config = dict(
    model='audio captioner',
    dataset='struck, bounced, scraped and rolled objects made by modal synthesis',
    train_examples=78125,
    gain_aug_db=10,
    time_shift_ms=100,
    n_mels=64,
    hop_length=160,
    input='log_mel',
    spec_augment=False,
    win_length=512,
    tokenizer='word',
    vocab_size=50,
    encoder_arch='vit',
    encoder_norm='layernorm',
    encoder_norm_position='pre',
    encoder_activation='relu',
    encoder_mlp_ratio=4,
    encoder_head_dim=16,
    encoder_fused_qkv=False,
    encoder_bias='all',
    encoder_qk_norm=False,
    encoder_parallel_block=False,
    encoder_inner_norm=False,
    encoder_patch_size=[64, 2],
    encoder_layers=8,
    encoder_width=192,
    encoder_positions='learned',
    fusion='prefix',
    label_smoothing=0.1,
    decoder_width=128,
    decoder_layers=6,
    decoder_norm='layernorm',
    decoder_norm_position='pre',
    decoder_activation='gelu',
    decoder_mlp_ratio=4,
    decoder_head_dim=32,
    decoder_fused_qkv=False,
    decoder_bias='all',
    decoder_qk_norm=False,
    decoder_parallel_block=False,
    decoder_inner_norm=False,
    decoder_drop_path=0.15,
    decoder_positions='rope',
    decoder_prefix_bidirectional=True,
    decoder_connector='linear',
    decoder_tie_embeddings=True,
    init='torch_default',
    residual_init='scaled_by_depth',
    optimizer='muon',
    muon_scale='match_rms_adamw',
    learning_rate=0.006,
    momentum=0.98,
    nesterov=True,
    orthogonalizer='newton_schulz_5',
    adamw_lr_other_params=0.0012,
    max_grad_norm=1.0,
    max_steps=7000,
    batch_size=192,
    epochs=17.2,
    lr_schedule='cosine_restarts',
    final_lr_fraction=0.01,
    warmup_steps=350,
    weight_decay=0.1,
    adamw_weight_decay_other_params=0.05,
)
Rows from block 2 of the audio encoder of a small audio captioner, named by matrix and row number. Rows with one number belong to one neuron. Each number is 500 + 40 x the weight over its row's rms, rounded and kept within 0 to 999. All counts start at 0. Numbers have three digits each.
After each neuron's rows are labels from the 100 clips, of 14976, where the neuron reaches its highest value: "top examples" is what is common among them; "loudest" is the band of the loudest frequency at the time of the peak. Only what is clearly more common there than usual is listed. The data: struck, bounced, scraped and rolled objects made by modal synthesis.
# fc1: MLP up (encoder.blocks.2.mlp.fc1.weight, 768x192), inputs 0-191
# fc2: MLP down (encoder.blocks.2.mlp.fc2.weight, 192x768, transposed), outputs 0-191

fc1.618:556480473518422505521437532529467486511519524485480531532525445530585459502544558516464512560557467482550552437500448429507514471525440456464529514469463499516414457549473480509544471448482491462515417484437585579546514450458550520558539485511476525510484493516497567550504476481559459440525523550513497529553486449590519539448563468506520526476549451562520439480517530554472480546525453514451494520492487519560493472472451446482566488446446518542487504475441473509508452454537497549437490537444523558556491396562503481491492474530498535530446540474477545443525516555446540465
fc2.618:514514516528490452498588461495515512495494533516486530522521472485547502482475456530521456476482464568453540515476540543503511487486457554408564489490482471475455506497505465514455529520522485475429553482433450543501469565386511512458510495465523492491521489448555434468429463515512539560534550483494458552446513587448488486492487481526523553529442469488469567454596492464585499473481519446569526391496511530526486553497419450557515530496530475449508482498516490456506576543444532535499496477518580432500488536498516482505471523470571577497536451470440465592532523442467538574
top examples: membrane; large
loudest: 250 to 500 Hz

fc1.72:471473438506475428557546458548539548419506507517442481570540464466493553552525485538511523557516552415498478516549485481539478535461526493453505490539538463470503556422511441504590453530456506489560516541554491536497429464511475547499444571419568505491571454478471491465505509444468504505449516432578505434453504535474541536491555470462514446536552504533509565468520508498509564546494498450508499528423538537531445557501466499518523493481441569525524495542521445462459440537475513436494520514577496485459497442499537456577507507497443556537485479517487526510465455466433456443
fc2.72:411457421554498492497525502480533526477558495489459532497444504468457520500534473589496454484456393478534485552504513492484478536449470524481462472447602440508509506448496530475537547553573562493518527467500419485465533537510527544596520457517536531455500501560535579425514493500518524469523508525516461560506539507513519503420467562507520496567502543545409464514540519472454494536465441486539534479474521412543560551468505565495535461506507499470545507510474498542408485512439518540523484488451438586473484513484548482506489451507529531480507513496380449512542478451456523488
top examples: round plate
loudest: 1000 to 2000 Hz

fc1.124:517512540482526559491487439490467500528457523515505460444526458510518574382460456442486504475495545532492485490573450490510428467477435538511496521546504513532559511534495499487510524533480562542444500527488428495452520472521528442520497513532559389508531490442543531502460545458516558503527467531565451489538561530380524487514538491517514446546498491539522507484431505530500536518524445492493454549502592492480556519440485483543436468584518431477509471487489582457524504542532519530562399470557453519496541488495524519459541470508521439484571392506536547532473442472486489474
fc2.124:514422499546474481556446470479414510542541532492489522530472500479466485508505523538491501499523486421571462493463497509531519483485530412498487504532522442510480438533574495517509476412496473540609478506593571507471542552471472574500508462550523494542433538481450551489466572457521524519498504473485462433523497538462514508478483528564431588427464485493527487529504442534485415523452604494489583515507526491568446483536455487456495466549484541493439513503426487527416512518519465477473520488466419557495473490508509480458539568529510531483484555471490474567466577555496508491
top examples: white noise
loudest: 4000 to 8000 Hz

fc1.61:462522470508435498532505477549487475510518539512569435485489530440448519538477530534474464493525567517495513546502432495510524515552486409498436466482485509468438566508589512443493495509499585444468509432546452459511481411428473505466550412490472541523530579447490540566488468540490421554512490575463482497499473475468492483473570495527474485446526517529533498480541484510496507482522455506459562588477543508443563503565498459514576548481472521487508491523509427476498509581518535548492580464579469476402517488503509561552528468441461505476520537555484424517468520483544459490
fc2.61:486511579530451566564541542526502533445527546522516499480521489494472568506527563533527450508505490529491465484494439445551502566504490536552503510519582574560479491507460532449423457441522478551467479519463530491487435522471538457562523559478545501469461493514501561373522476496519475463540542478460452416568474484528438506482497456478478497564510509507508517437456496561432558510469472408514465437479529496582512587550546461580554498497480477465529479476537452561456504462513496507575530493518547478535555448448548481472491471485491444507481513425454482444460492506501472474
top examples: membrane; closed tube
loudest: 500 to 1000 Hz

fc1.1:558540550464496488465611500504458469482474477464534536520431481571503508558483491468419485480436517549521492469498514498561536481555506460471570525542530487519422518386399454493464509502463558526444540446489531545515511411540490468532524505490471557470429502513539500450542517435460502512532564509490457496489548513503465437534543485537500578459415492487446492494457492447554505426548490483493504479482487459497497456495495511498421555476497536557475558482515481488526561464511576540511507544505474532519467492585483476505492480508611527529562472479526572472546509580486482452
fc2.1:578517480475494506455503460562557518426453521497510560551456558491494523542537588498440456488474590544550539554454521508561487428430445560502399511490477463435535568438497516486465572514529479479470514526464493527442488489568472489515482522537473509454495517415476442532526490497543493556595518487493483460528484508459507495449512484545459563495475502529480480519448518504571439496420505498512498501511484535463552417459530548471452583512459520523478504515500523495482572523536552445496547542550488474533510469399525489482486422457489506499570520487567420504490462481517484497
top examples: round plate
loudest: 500 to 1000 Hz

fc1.274:526464537530555451492507502609549490497552504497526487459567440531543468449436462490551463555536497489489549408515547471508474503510479497472520492443483476526491452447498556469520563534448469530509460532507491519538502585488485448472452469481412569483573509524550411497468581472536519495462433529522456455512526539505538423543481493503560496531466548494495486432500459427492538477518487466494513502444464550478534489476477498453529597550542500447518463500526508516552496560482529411510473509546513509574452574488506450544452558490479485528535504472543470578511530515445561409
fc2.274:429552491503508541509559453449553515493492465481444478478433474561465536575579500530526569524462444514551514509440481540497494487522507483553556449521483522526496472555475447469544508579478492472493394482474574456513497507482537487409518511428515497519574424509493488554538540511500494508520531404440408499549514499442455585467527480560494461449514418493508538552464534515519520428435444534492454456486504534562488531475556577457476475508443496456574466562498557462518481526441473528516533496493485530477490512511495507525476504508507507457531546498473498526498488624503470486
top examples: large; string
loudest: 1000 to 2000 Hz

fc1.130:504461530448571560443484576548570473494529469495539518583448545477529476541507457547473515460503505503533491475478489567476526554501573480545508565478507446490523532529478566425512559541404448489513507583496527464510524555510439481513535536486434475484567480418478522474513511531488440519523499489472485456471543451475497466509536448421476431502511513500515506446526554482518555495580497470437468464555404484473515482521518565446471483435555527450380503512482451543598521546485503544541508465499525465493481500464511506445523530468481515529497512516496511549479516439442407501
fc2.130:546552494574445444471569503493476505576443471429507498441502368522512524496495536443566451461524480509518562503550519458472432476521502481512441474449522486534516553500523496493490456450508421515510465494571509493472578460505477496521399453552537540478512528504469493581522512570475508531536501480493519532503488493524444539526481489545508575500573498553502517541346495503530455503459514471477485507480549523458394559498530578520532484461526467507522543444533501403487507520536533516505475507488495471440479450507482474572493462526481500483465557508509467430517514497585509512
top examples: large; membrane
loudest: 500 to 1000 Hz

fc1.692:536456481509536508547375498541567525533516509508486404560502486468518552475496468450476505482483477469466472486514448534501481441557502541498537494464529471505506467483507436466485501505572503556528453500477506557429477547578563511473512553512512564485449468477438507480493541425510543453496481526494567544438460494550489559554477491547540541547505512550527504475518510448559531526541433526504418478520420536453520494499461530490515469486555561519495539474530384494521558508494555467485551450550550434489539458453507465556467510501569362442544499524486481482445478521492501473
fc2.692:528532495460514589499532447501453466480540455492505511518477478533479495507572535489498551530509577540453582456491517506500462532384467496463571542448547517544525519421532536548492481531552450438469471441474448402536524498564505522463466507403489562470530548502507512503471550558507472498490557519523432513438462550513450478486527545505529393532437517468504511472482522536431421494555471511507541486478495497531502460512510488506499505492472481580527481559449552563537494528503443487574516436523527576517447491544445512532456454546542465470426469477477517505460459514561466477
top examples: medium; string
loudest: 250 to 500 Hz

fc1.740:472481494512449451488531585521393519481528437525528561466504534559535467527502503479460496493542502503482475452487585497458442448530519503499517487450504556515464538504484474575528460449433550482458536519575548523518478474494522474474491474454545472492527589489539552548564594490495501470470499476562474544477463514478508532531453555566407525424528494502540568533411501491544487432516470493414456448509555504475521481478505449448491461431470455431463522518480550501525507515515506470548521520505559564443522490544486535527453487482500520553544473623481518488457482514449465429
fc2.740:616494473511570520383474455421541578458514526571534520507504470491491520544463524467464473509489582494550429455568488409566523506463520509459493484488552439463485474511531506479499499497539521535539446466450462447520460491500503501485577550528539520471431449461528487516488427475511479567536551566426485496443554461477521490514481531469506477500504472504549501485447526516492523450462535484500517437434451466536446486467508549502526547551538622407533505521519509477507517472510528522538440461460548514594462478493519520536488519472565471424536528521511516533532491473490559505
top examples: small; string
loudest: 500 to 1000 Hz

fc1.5:485542528540568559495427423507536518525454498471465480570532497521503581465413536523493535498509434412576501455502484516481530545492502501454578448475486529515519533532457452552547496486467432558498480482492488551449520420500453506488404472483483504474484547462484458557585449524513527505534515455470475584502545587406518486516460563493493545515462467553475539475499503533528503487465525549511514525514572522530476491476520401455500517525485564495490496470515522559582464519508506526540472564462541415476461515422511484496449488426417532511523564457457513508479499509478535485
fc2.5:532483480491411467454534534471447463510552518445504555470496427462500466573539517456462494474563499447543571448492548465491489509530553527452515508461546481492510534514457433451464497517472478483497522421500443515470452553445585513414489494546461512495447566552588537457468517493486524501471484510470388489581459458520484577524548488432471514540484456491517458485540505493458494524505472470509536487522520505562551500517550526556535485428519532464543484458457490531552471463521517412519515573558481440519441510514540546522463497469521551543517501498473605569518559505546457459
top examples: round plate
loudest: 250 to 500 Hz

fc1.666:420497536452487456509496506547554587533574525501520494521532559544509424454448521533424482514503552475495481493574534474415536495592421467536493488532467511469483504512546518505495415539525575552550556536464590551493517456496496432522446520493467525484547434457504545489495504534487454512530425475447431435538527511442457462501531446504493520446505517566542477421530508518445495504492449486464585507527501565513579477418533455557567526504541491480495495497479472495521447481526471513462465458455473431529481546459544537533516459497531531513513449482498509455493493535436534544
fc2.666:490489485512558546493459541521466438435477511461467492499420485460478557517493483500487523498441497515464506458473435433538448456454534508482486478476468570572471516516519506523469475509466479460563471423565430513466461583468475518511518524462499508548495583488466472494448575477521546560512560563482486501509476554464447610469494541507499508566498531450547463560530422511476535576470429525501477546481517565537470503538527457496507517487423502492504449561563542469517499530582509486481549535513505521418578448514565503499448520568538449541442529445531499449456535450510466538
top examples: membrane; small
loudest: 500 to 1000 Hz

fc1.15:507412549416538565456475441497515550466538412587521518491483536498548469540573529433527570479481511509580458545463507473450463434498431431510489533461492507452519417455554474521554512482499510459518551520466480493423478530544433454464534553616468480506507426520512479478516477505533566518530580476501450453516498565535425476505540522541496530587439555479548507502477503476516527471517499498507562494497483535492510517504499461471466421499460518495424480509456469489502484509500530463500486488425532538508504488543464589538481493515495424513525575486498535451527450532530531541
fc2.15:438493495458531492545481555530491544476571511488447456493516456548501546506484489523501448503440431491486505463599479525492559490472436605482476456517444501455438529524566586422480468474510466516555570473585471522515559436558555478524516543510474546595526524476575549450495514485416477452511475521473457571542566462522495493511492520535535490478516458524478458519476495502546533435489525531459481525522454470526499545508539521534429433445506451452503477513553520463507535537467518523423492477541451534526552458486517452481551497439437560455556500472482465483528538425480451510
top examples: small; clamped rod
loudest: 4000 to 8000 Hz

fc1.337:564488547556509483493427460533442551504510527548526525530517570438498439477496427469483511456487584436494416529473470531501514494541495515574500443490527565466528565577491448472571554517457528535489536509512467402423449453582507503471502564435486503483572484475476464465490440496472531495575481467519502498508520468444492503463499513548497599461536469454472457520405541468510464467533524482482545572550529493468507484467510506508465488539518466523465543535512462500530438452488515512508448570532492455465533437563513514443488526509525545494502517456467478523478603532524482407
fc2.337:505490506529513503522551406508506408487533456528489469502532481487510534484534487541464509578563503553476584494482459453487490464484477507453540560520452446537488548495572542439496489490482475493490543482526555461526558490482499454480505494564466426477482495507521541543486519473511528416527500593541455453537492567452455477455482500513418506504496467529482501481497516472495577537512523517489603534438522501473550521483469524468579535471438500440467462530503493508478539525572545442487481526500449521645463385438472410534559479540493478541463487488530528454528467484495552448
top examples: white noise; clipping
loudest: 4000 to 8000 Hz

fc1.485:472426534570535534528486541546535466515543535491450503452520561547470496458518476439478470456456539504485532508464535482502533466534516516497485528549540483522561533493444492417536444452431491490551388520549365497539498527466497482519577511461520542494446480529510467457507544529483511491541442542434455489475510504496515540488501559493456500452487520547545482484509533528480503548554484537490547544538570558504538469418473489484436501498520499480459586509581473429497512490477527476517521445501509512434463512526467449573553549517526450468450411488445530463451461465604504564
fc2.485:529463492469475522549586529429446559487493526454441507525524535479486515522550487523489506433470548512428511568533514502597575470574504535470544502505526539483519498495505558492456478501497481493550484499531551492427476489488438531468556476518549409558497483478489523545416502539572500524477534423462562514517413532438464468443430442537477489474611508505458482460508542445501498426479541418544486494471509452458467501628478480497478502532532568495490504496477498489531469464565475431484508460515458486511581450550502506459479491522485539547462488476495489531563545496456536518
top examples: white noise
loudest: 4000 to 8000 Hz

fc1.695:506558422498532447451545492552509514561425493429554553496464473483469462509525495411479484479446551512525556439568448491510514459488460480461547510551519563484548488459496566474442530511522465538488514574456522543571485575481524545482544449506473461467478540537441504441522471489509477545603532480492505557542497492478536579491537503496439482505450477437488486489421471488430545464496556490492486483568481483538494446534498554368513489492567543505533501540511501515509568606412475534507574466488497469532438494474475540469449470512475480514470502497510543444516512487480479492
fc2.695:476598486505485440463472533493499491495476388486513550608407454476480469465507528495541518478445469437523431490523453411519508478464478487509501566541473509421533524472474514492443493482464439489557506457509509510512514497463512447500495450529464540446528499528500523454583544487516483433495467441516567574551515432535542522502481490588547463502489597503520544536527572532443509476541503575521473493478453470498533452520520463486474529517555488430486530417515500411503543502541465525547524459559563487505498578488498500461500515538495526483506517559560506528458549448567524468
top examples: white noise; pink noise
loudest: 4000 to 8000 Hz

fc1.716:525550425476528441467544562478445554543437471416448554465478462566472508462526478423454552531488495560501519485557493440470485444513480532502567534543495530485491472443539594431476543503525430486430487496505530477504447536487499485499528498498500415524543500479472462504505521503495467514545499525523493504558462418499509554491563442488458509425476515452485538508491485504467532473491494529514463567515506480548490469513395521422503466521530588539495519551560528453526476545510469422555582515481474530522528489534420540475507425538527516503468548527591558435472495475506566533
fc2.716:456597524520470519464464496526523457573439430537510511555379465473466473498462475508484465485412496462562464461515480491586601527471486496484431488498481504505515495468491529459450540537493454498540515445544482460510476472497512473481534537562457517457551420541505488474595576481576558524519432420530505510478452471526541539543545456542529420507522583448555521540495517543510564413444547527528522515500530520482498527517509488519499493490540501475540527443519488451494486519485488532478507444497504466420501583452477550439484537481529504494561491527504486498539520411531446503
top examples: white noise
loudest: 4000 to 8000 Hz

fc1.733:542547481433450431509472488430457484478474529463541507482426547512513484587494480494514414469547513445450523525521501517476546490503503554517413567551480479514439485446509630447490482538544449491475486536481456585551519485545478465503547521547502517458470507556452448529607513558423493510484502554480529540489492447501477484484495517515495495526546474444500527467464512450455495462623526485456510570526457474504486566533425517575498465459514490530461515565515471462572483486485552501498523507472506483440533523529491505539495513567479435506419550470551521521479451512427506518
fc2.733:519523562512439455424515547456564463498414365513493575543400511557485480458535562549548491457460464459500505513516519437506519515572512462559484559475539533480498555513518506521499567527444561502448558528514517476558379549481587473540454539479525491488523503472481497485515510501469541459500521457483582504536450442532495510498470451486535467498528494466522447514542503574515534484486533532516477471442489483453516529573540452524520444543513505525492518526544494523395509485434479490538532469528503499483509426436533475467445490522491423516486518513466452464525561510526513432
top examples: small; bar
loudest: 500 to 1000 Hz

fc1.689:532571554519482484529454501531443513567503451519417458517570501451502541489415472422484537493422458499464522496532501519539514478442479476469537469579495501480516531533499454531554532552501492506481409507546547515452546440562531470476496361483441547551506502496499475495414510554480476554469532531494541502459542525562541526516455538472471477491468505513480445443514491463530501438455533489502574521545540428556468541450474505549519539465433535494520468514502462562431505399468515472525502494488483527563491499445565478495473541492529460530529488465539479530548517472549457593
fc2.689:511526498503528508444569490507508509453521567438525506549511549503514460573511527575513525549480442457532548450487517466471539470520448537516482499510470512523491418511549521455514470496475439447483519553495522460418483547555493543527579536503484459474416530454433535431578531473522519506448507454472515489517502476472479478429530559546509508463493546613520445440462505538509502513502486534549483576486507537432516445515453558465572506494559517518528449504440489441518523486505444509506518440475536534487574483571459482506548489524552468438516512441459528483558529423391475440
top examples: medium; round plate
loudest: 250 to 500 Hz

fc1.291:534430420516513498596528572506514454457552497494552527527437459502534470514452536477485511470451485469500556509492475494516478501542457514540514495511542453554516516581520510477455464578495531514532430565437498495470515477543462520498509478499495449439480460590524456472528517518471429508412525513519546463415463497492518516494469526470497484547425499423502465495470466558613505426550530554511530500461467428513494518562576582478460526489508575514475535471494426518512418457512497503504524503479484541488517529508586544535487521475436465516477494476565553398466474536539498542
fc2.291:486502467511474562509423484498521530475548492463517493491558423517491452446485516496562567469504469520538427448404481555488531520516453430546517507453511471558519456539473438490552453511494503422485482544517523563614592466568488465496505459532561569432500512465500474485488458512535509554562499478511519517524476528466467496466496493529448509509474507456527542461459542436521502513487523476502491511481553510470472550519500537426491487509509480452492511496552473524531520490452487492502458564476469507531469416487467568491471513546547483475573470632555414532394572525468563472
top examples: small; string
loudest: 500 to 1000 Hz

fc1.302:498526483507540583451469558526546454474515476525505532514531484466494494594439491498465485516540530536466503512550502464547474463547515525512493477498506514562484484430457457543530442462544513607440450487506537512493448563533555495513505513548525486489491498449469557511552519458519522512548501544535501451416459448499524478470574426622477494411420477440446411473517411525554566500518468475477494527441480535521469565452461525503478504500522488471547537455525404519460514529498512480482458534537546511531502446508498439460475572474560502527542469611467509535484491493535497484
fc2.302:519503406423460575504415496487525456492486456466472544526477499443440592521538499442520502513555497503501569571519467473538500475473451477423477460499476516493514594520573457515466489480580511492510474499493424508468470506559485493441515550522533531488573497517523539454498508586545513481502493484489472472463466526473440497490460526446548519568485554522499438383526521405504442542484505538606507534493487542532535555424492429540480537478493452469522538550512519527532532480482444541548529453441563560429482478514530486516465465528504507517477524453487474476571485472529516510
top examples: round plate
loudest: 500 to 1000 Hz

fc1.418:606542458532484497498431527493464493598540532488552478498445529494503531468538511522487457461509525490426573489588506446582588541464445507517467519457513501525471519448470566482446446478472517540486494433564503493497580548460597437504470502427501513419514499428443509524466405479446486469502499525565544490513549528518451594511533510483476544533525547477512449432440511468496447488485491492548503523535449490467445441474543486525548487546506526516530431448524521520568500504537523410467484511520498516507486524485524407527494536507526530560444480483464545495491499501538516495
fc2.418:469476508502454530483440471438471489470556477505522490502528574528520489548512567466416484508500487562491477472578449552572596447565496547523451526509481578449458543440521516531428516530533436567499483503536500522463484476528507476449480488460524510480449567455470465472475512541481524444456483565488558468583500475458505516555431521569523451424386510549491519493488514439464523466537549502474460480556468539506500525451526561445551539499487442537519434511473505511489450597478482564506523502497429527558557453448508534449453485492520523507495504548481527493494548553465458519
top examples: small; membrane
loudest: 1000 to 2000 Hz

fc1.486:482489530435538537453508418483524570524406511573514493508596436528485525501482476529510455516516525523441504544509573505562545545455516500466510446514485449543485490494521478482448475529477551519450471496497463549390513529538525476515481498491527490552496452489545534532510470535590498555533509557542555457453503513496534500517515469545470547543442448480518454510514514524526546450382535491468517581425521478517487499511536496508509412519432568487457474516548454561462455512517484514484537513489559450472519480491500467456477563508476435518416473567480358499487560505496521476
fc2.486:537519466488497495400487514576483447516512464423470478473507595500513457552528497540513527517601467494439506470563425531460556550499452533471534466460488462509528522546526483528556523516542518546525482518519521489505447470443507551427501484425458445520497530515462535532495490485522485461463507466564598568525480481453509517494524495506542503429494528515512487445521560500488540546528504499555495421531502539551479426521442507461424544509500539543589434450399511462502421427473517505561473478482529464447491410510532523509476553512560518506504511541407501492522533452482503536
top examples: small; clamped rod
loudest: 500 to 1000 Hz

fc1.556:474574450498515449481536494478500479510528495491503509511422492490537478550500549583498562515535501501565477428511432552478473479468442586543548518470516558424545547456533512545508462465474509511436430520422548495465564482508469488471484551503417538523528586509519544533535513479504522456544522446440471537515557516474558402508460493475551468512581412498434523516468492477536485443548470548495580439396494434523488524585491470460508480494536496469541480513553456548528461544486522488512468462471446504485466557526489470543559544427468497518474493495503464538465553499522480490
fc2.556:476479561475435506499515542458571548531533499495563540473509578515472584528502465494482501447500555431480427584440497515525561548477490454465529459496538533509569467486484594471470520497407530541546497425490497492567498489477480471464426458526493424497511426514570538434483450465436474501496563473579492451478536471507474551450497460497470492523473528432483490468513458520448500485521499530467629522480487510538525428422431486491553508535549525550457476490449517420477545541509538523527486546430480484550530469507525515485507479494517505563537459486485531494547486550504554492
top examples: medium; clamped rod
loudest: 2000 to 4000 Hz; 1000 to 2000 Hz

fc1.687:484444492501533507454556492461491537497486478545520524505520526487432519474462488544528494546511514489520474463453387466445527553555448596503521424537487502539446457534468496513515513512401513470470513510496414506548472509465539557502506555471486503573517497533546496477514489483517502510537525452473429478522469453532543487518502505571493544540393522499423515501458494510525451516587438500442485539497523496588495451424480441512464466498491477468567540469497510469471553549470544556486538530592478449420471429559500515483532601511555473457477529524513468520483518586562445480
fc2.687:516495551510469456454559480478489432539492501470506464544527540545484496496492505526482528421484467516512563522494513464472511519577490551559524538439540545445447561420544507448473513523524451477466488535478481494460515458482483490505562384624501458551517508542523511526449473494565487514463531462538540490582454545411560483534440560567452479468527529571483485444471513504480561490521549509496497484537486491485544437525448528487516508508459601503492458513544462452515477449466475545457482443485426481565489515506477421501520468469571459493538504535549580448468472543447552485
top examples: white noise; thin (high-pass)
loudest: 4000 to 8000 Hz

fc1.225:536484486556486457544493558500490503428524405591489473483517497473561545550516510525459491505490551513533452436550416474559556521493441555472538522561509473497488427522542401394475528498456499450513478479497465490544443472490567511532527485467537519458479564444531588504474545414501549427508474504422514542470498535465527554531517552425464514535512531532508468475567457467496476521448459497501430441418574470553462463511544503493481531492494446454497467542568563467485537558472574467508515477476478438564493503531500494538516528517483537506482541529500513456464504540514487507
fc2.225:420471483523483459471526497494501424493544451452554568529505481488436473481509502469506537531502456540550444555449532538498412454452462550456491541575498506536487542518510520582416519475495511436587616491494504443463465538546488489464551509502503450516503510497503520515506512489479527490589454549583534544542556504479527504445476458520491492490540487552500451558459523485513481489545422527577503537488443553446556608480544474448442537474467444509447493479461475526472497497489511563472522447431430565483449503500521473512538501470480465469488506499566498574482504552506430509
top examples: large; bar
loudest: 1000 to 2000 Hz

fc1.546:520514458475559449455511543467461512435470496493551489478532516548521508491443494518492476537510468493510524527537491501513456532461564499558519554416506517534552446511495493444502532456522427475603605470387548598493549460499492496508531460528457528435523451549440516521517398457473431501460539484482502486517519512472551483499455561470479491501562469522434506494453472527475471529521496498521474512530595570561489499477562428487463453509526553513387535479526525543445516494510471506392546426532494490503511471484503542536525501548483540488509524554552525533472467514456566473
fc2.546:452467451514459555512497509526554502502491606490447510562475519495528518495543535527519532508518495536499455437544528557440512496533470535451516529522524537482464534494522428520487396556481555500424473525532520433511445513473512525388508512437478510538449530502485470492513462528457510544477540465500501400445500488487479477492472485533529481559550607464580499545536548508468480560440546511568487483482467514438499497523518518492527503538459561435438527478462465506536445486463514539571575456404508454524526454515540514464484496478481486559555479468438402546554541451480543502
top examples: large; thin (high-pass)
loudest: 1000 to 2000 Hz

fc1.401:502495509504506553458515444476503561535500558454525459488438492503507455446502484525457547472481501454571435482490566496411464492546353532505540462512469518498570511543496427559570522525404436442496537515458413545463491531567489541518527532434506528524435477553479558420511510526482479470498470468504496449501487508522525464575523539440441463518448511459537463513514482484535570525510503499490493523545479429537548524498477479519543473365490478490484525521546442480499489532568498498503494521531467496535499551517506483548506525518514571476492507548541487548461473609545473535
fc2.401:494525500453464555463477543512530472465519541507421521555525602514516500476520540447511506395506507522498510513471474497478454492569457514441503477453502501472449482479611446530479502464530524524517593552483488479530502424453480533481527524549534449512447499427500412612542404517456563533458522548528479551489529488456501502517479478530503516516541522553492464490514519511469481535486463457427490508558496496489486488532474493423521440576549499549543503512446487537604482485469469482505509488501455527507557389548551497485517426587515469503439480464522574491541494452521480504
top examples: small; white noise
loudest: 4000 to 8000 Hz

fc1.367:484546509531511466474469528531446487441603406476459528462504483413532603520587523507507421503553541518503532473531457535562488511480402553511575572573476487522483435438528553527434503537491552459567500489536406506566461509487472513509517494472521513508472491492474494501439554475504518519512434523500515567538512494433466535456539502556475504463507502499506494531501486493554503489429452533514463528489475489497430486523546462464541527434436529520449517587433563456492446493532499480540560487422502491464571489497465501534541502489498514457428486547497501432557522497523475480
fc2.367:490564466520441428465495457488486473444506455503462489469531455573463578529489513526510511533573556482599497481503519488463533526574453495413493582523468478590544477504490459481450512482541515506448460533529430450460434492470491493519545456510460503534492512462528546461446510455495491548529501497442465473543507484524543458463490544469517499557526425491493463573466510444538500495571476538579475502590515495518516557534476483371523575468523483568455479454533545459542444512510505513511492473411519570521495502470508558515480460457449507453527554480479515515531522494472481597
top examples: large; bar
loudest: 250 to 500 Hz